Rows from block 10 of a small image classifier, named by matrix and row number. Rows with one number belong to one channel. Each number is 128 + 32 x the weight over its row's rms, rounded and kept within 0 to 255. All counts start at 0. Numbers have three digits each.
After each channel's rows are labels from the 100 images, of 14976, where the channel reaches its highest value: "responds to" is what is common among them. Only what is clearly more common there than usual is listed. The data: histories of elementary cellular automata, time running down.
# convs1: 3x3 conv (model.blocks.10.convs.1.weight, 96x96x3x3, each kernel summed), inputs 0-95
# convs2: expand pointwise conv (model.blocks.10.convs.2.weight, 384x96x1x1, transposed), outputs 0-127

convs1.61:120104139148100154120153126099162168103120113102107160117155105106141111122065100103186151133093068129098179118212099095097106127162078120086119169115157086181169144141125165177109114113171155091145108097135205119068107136112113142156125171091158122124100078138107131177078208133091122118
convs2.61:102090147120128135180132132130107077133128140130087130128095112191110132091143107059058118132129063151128127105089130077137107075130176106091109071164063173128136155171053166112121101127089165099127141123096119163091111156122138123146150132104155072131134146140224110123109150090178167155120132107127158148087106121096102158072080129162072179116081125117146138128102127079194182130143
responds to: 011 turns on; 111 turns on

convs1.74:084110151183133166123184049162124170158133135160136118173080105143110195111096089177146102143128167090117117124136110150098121116102123105101152120134086143157179081151139136119119107109090120111181086154123074129197093185168130159103053127130148165137160121086135093091107160099185171145
convs2.74:161197085129123129075077154127156103150143089135105068125118144102075147163095111114129122086134107161104131149083121130113124140114074082051110116126074191115097133100147148116139150092149101133190073076060162139129098157176093125126114094113078106149146136090072109161153128133109092148092138115105071127138076153130094164098108119076210037115183066094097127141085103145126141118090
responds to: 110 turns on; 111 turns on; 000 turns on; 011 turns on

convs1.46:136118122114157115164137141171164179113080163138123144108108068134104105104082142116138132149210131130105106116152144098168096131161184140147138178152117087114148130089074147106202124090117173106074130138108070074077058131105193110127118085188172157169150118097148134100147148119151079107
convs2.46:193107120148156128133120104092130106088123194169133133152157158079094141099107076117092135053073100078143118105086193133133121102103089142114147116119152128153196170118150134182143108113094128169110146149075164182133148102129149134154135165149153096090130129176093131076148160107115140127115149172100096138104164119115155096096154147143157081091094149100104121106096154111108191142178
responds to: 101 turns on; 111 turns on; 100 turns on

convs1.80:149078120115147108111123103183075142159189141213143095134106088181133102119097137118074160085180146134084078188143160168092110085080190134057131166126133127108140105151102069145120117120110099133116107088109161105121127121092100122107165105122138080198087120129126136158140090090127125084
convs2.80:137150182239093169122114075126158146129091149148129097080100119057091127145119088176109141117091147157078086114156149109119132118142091212181095113130066096123132095066128071117144124111131174158169122086126170110150156143160113155118135111125128120165164171109125157122171141197165129127120166120137125137108123127171167154206131167117101159092231144110189150084101111107099155103172
responds to: 101 turns on

convs1.12:186182077111170177137115110086115105125138080157062112108120152144108141065124119143161143103212115152108133108125062164159104140105090173117081173122177080162123132130142123102126167104126123119063147090103156066113098150170126123077192141106100129170122118147140180133116113101115145071
convs2.12:118096113079140176156059145148077087162143091135134133100062117165092078137110164106112110124084085020156216082113107102121122139130104112079186118102129109127124117161140097128120087104086111144081106133155122093132119034123175099123116171134091118112149126116113150069146206101108131086168146129157147082071146074147115093144116101136114142114122090104147144116127105125097095131116
responds to: 101 turns on; 110 turns on

convs1.45:184073142148096108089103142144153099107167073084138109117120111161088103098100135099106134176104185145159153136076103090146126136185078126148137141109148156145100163151179114189123104153113139141149129177092093150125111107222128057114201148185162135114156110125126091113087108103087094139
convs2.45:124148142112132075132152092146091111116163098156099175145128065143143115132048076107132110084098091115129147120125109023177106123068098134169121156132108090125142131167168091113175129063132131123144122126151128142142146120089155092129126188143162091159167139175139074109183173077137170110088089047140151062107111146114158074149120086106092148195063137160114186112138118129191123124123
responds to: 010 turns on; 000 turns on; rule: rule 133

convs1.16:128157166084151093104136198147122126189116117119107174147139133124152120124149130152107112071120128146095071101120187084096094163095094112091122047155142145123115126066094142121189084149158169102153119076175106122165114096183139145106159049077121106198112117136134088150140153105117159143
convs2.16:137122077156129098088139176142080124118130176220124153117137077173136136138124075156146143125141137171084117125117134160061060109109126146146091091122131115093137182098158166143115180122095168105169118172107141170103153184154111181179134106169174109182109169082117102120132000121076129135054105178091062133103101124082097133068162116162109182133136145081081149201100065079091125095188
responds to: 110 turns on; rule: rule 68

convs1.79:131118154114179103125133137100142090167109148176131140114140129123137134057105165175106081119162156096119119111112137125160115151110153152102171164141078200090148140129134117108112094156146068167103100169116152134084066101095174199104122191147169200112076096090091093078121155151183122140
convs2.79:199107245121207126130172110151126132124116202122157110106114126077125139158153099178093112192095132076102145206065144141111150152137077115178185095100127114123092158132161222064154141201131131157144108120205165136137166114108149139093140138113129159092092121118120135114121177048110098165136168165115108126107152148098112174084158138163131126123157172150114138121115119100124111194097
responds to: 110 turns on; 101 turns on; large cells

convs1.59:100123063164116155164160123125113081077132197144080131105115103104158173099074142083095102110167136145074101186125169114076156096051123133111113159139171156146100134105084130159107137140147122179125076112155142079082119151113080135094111144086155133207138131102145084139119098121106094083
convs2.59:138127153151086168109112059153134134095090148138115133077109119151106134145112122164086132179135051126144185193119147106142048125136170170143129174146118146157124098085162160119161143143134104114114140177140145102141149127136131125092132136152153077094156125087122151139093188072188156118097177144144127149184162201122103228097137136121123176103108143105172149149113125135146130129127
responds to: 011 turns on; 101 turns on; 111 turns on

convs1.68:085036125098130119120106132142102142062101114139114119133087129147143157149080102124121174113176079115146123138171122168204162110164203142145138134146105028156119144144111134126106146117095210133123128118142115085103109120108200110122180134146118100103113133090139059180145107124168130141
convs2.68:145122157098119121099102114136180127108068113127097157138129095137148123119183113137131116084134183113069158146128110113113107157171159092063127116128170172132135109117119135176090124103096116090138158069137090106163139160154123202115112165133118132141151125137073119153162122119113160081086118161098071167100118120153204099126144141152079095108096119082088131074107154127098131178174
responds to: 101 turns on

convs1.30:162084184144143089156156072139131137145137168138120107105081150091161104150117117130139158136159146113115093110140167199135092098136109185095103116129114070147169124106110075119173119122163152195138146136108054128104125135146120139207084087122142122144133203101121178092086097089171160067
convs2.30:118120092160077126134141085095154177113131049124113114164141195060132172122130106175109136102080134093106131124186169189134156162149096138140078089076129063108135120147125109133141108138142104142150172141113166134148109103123104131165099164123137122153086047075123148128096102089112101096101149133136114167138163078093147162121115105094125125111192145127080105160158150106195122111192
responds to: 101 turns on; 110 turns on; rule: rule 228

convs1.58:113133110102176052166166080108094134073123124174145152136094152127160134119093088132129143101139178124132126134107146153114101157091142130099175140095141172120158130173094130085127110189072169206038133075136164126137163110167124114193149090155129171122147111123125167179102103156122165082
convs2.58:113169096154104117124088081159124120095169155120106179111144114170109128135221140140221147085208104150151118149143090130163191092110104087151126140150196144115146121118109154127170098123098163139107095106125142108139132115139081084167104107060128130169136103117151129142127097101154136080141125170116095124108110110206118140102076183145228135114082108137149097139113148130123101070088
responds to: 110 turns on

convs1.29:119073196120215115120117143096113093120146139133168164142128121127094063127124090088085141105143139146110154136115131117085127116109110110131123131175117111112149135124227163099110166140116150136140133146140146098090116154126117162143140177160184128181145202209059187102110118126116068170
convs2.29:103055199199083148085119080122152157138139087140123137067103140104118119093133161140052112123135133072163116108147223105137146173154112167139111095136093118175124114111126101099085140139107156104180117118090136122120086181122097144126053153161138138125134135110092163159105121142116113131114176123174191098174120089159117101142156074104137068137118149102092164098114111160027136074104
responds to: 110 turns on; 101 turns on; 111 turns on

convs1.17:174131158150145147152131129100098141171175114058098103239092080121129101028139109150164129091140128156081080128131140115171105100151136097098142097153076165140157114134129076112120102097174089134129124102173133150102105125137084085111130074101131081146117129082138111152156181109137098095
convs2.17:085106132144124134121143147077135101138166112193088109082153107134131124164198179114185132152113134138113121197124187135115115104165167118123108141130140168105095158133111146145160119154155143118168152122134186139090161183072164198181082075165136140129166121112167139178091146145082155163120097104141175099154203103201120074160167189190154137126204136214130156110119168124128154176195
responds to: 010 turns on; 000 turns on

convs1.57:142122156143117139075109140076179113093112090084112159192077079161135159122117151185135164143148190101115179113070093170082121115095104118157148142171119168091099065096133154117112074110105075205179128138127098152124113063104111117185139107174114145137181123105142105133111131139145119144
convs2.57:113152125134131232137086093107160168110126127092122064192112140141112154147092081153214117089100120116080126143095164107143119117170126096064131221108177102109148070138102113165085115089138126113108111126111114159183121139153139115116132139119143179083127140089131119114082126142139112091111079131175166068118152105118091159116210130093104103176093179160103191113088170138103143113120
responds to: 010 turns on; 011 turns on; rule: rule 13

convs1.77:092136087096179148129129161125071056125139116153109055117116126147134149127166121137099143124129175202090116179183115097097156141091217115146148120084091129140107118179117156137121129146167079099196146139104112124129121115131120122181112141122110162118234108180158165123153130161120148120
convs2.77:096146130159136113177152124159138210081136086133141177132108143136119118065164088127082126135076160141112210129095104096164110120094191103113084121131170135075186128100094097106111120129131106135160104149143112090093151131191119121088152072108109092159128124132129089146097115141157138119125135084075087131157096150112121115121176123089129107125080104117191152010089108147113107202080
responds to: 110 turns on; 011 turns on; 111 turns on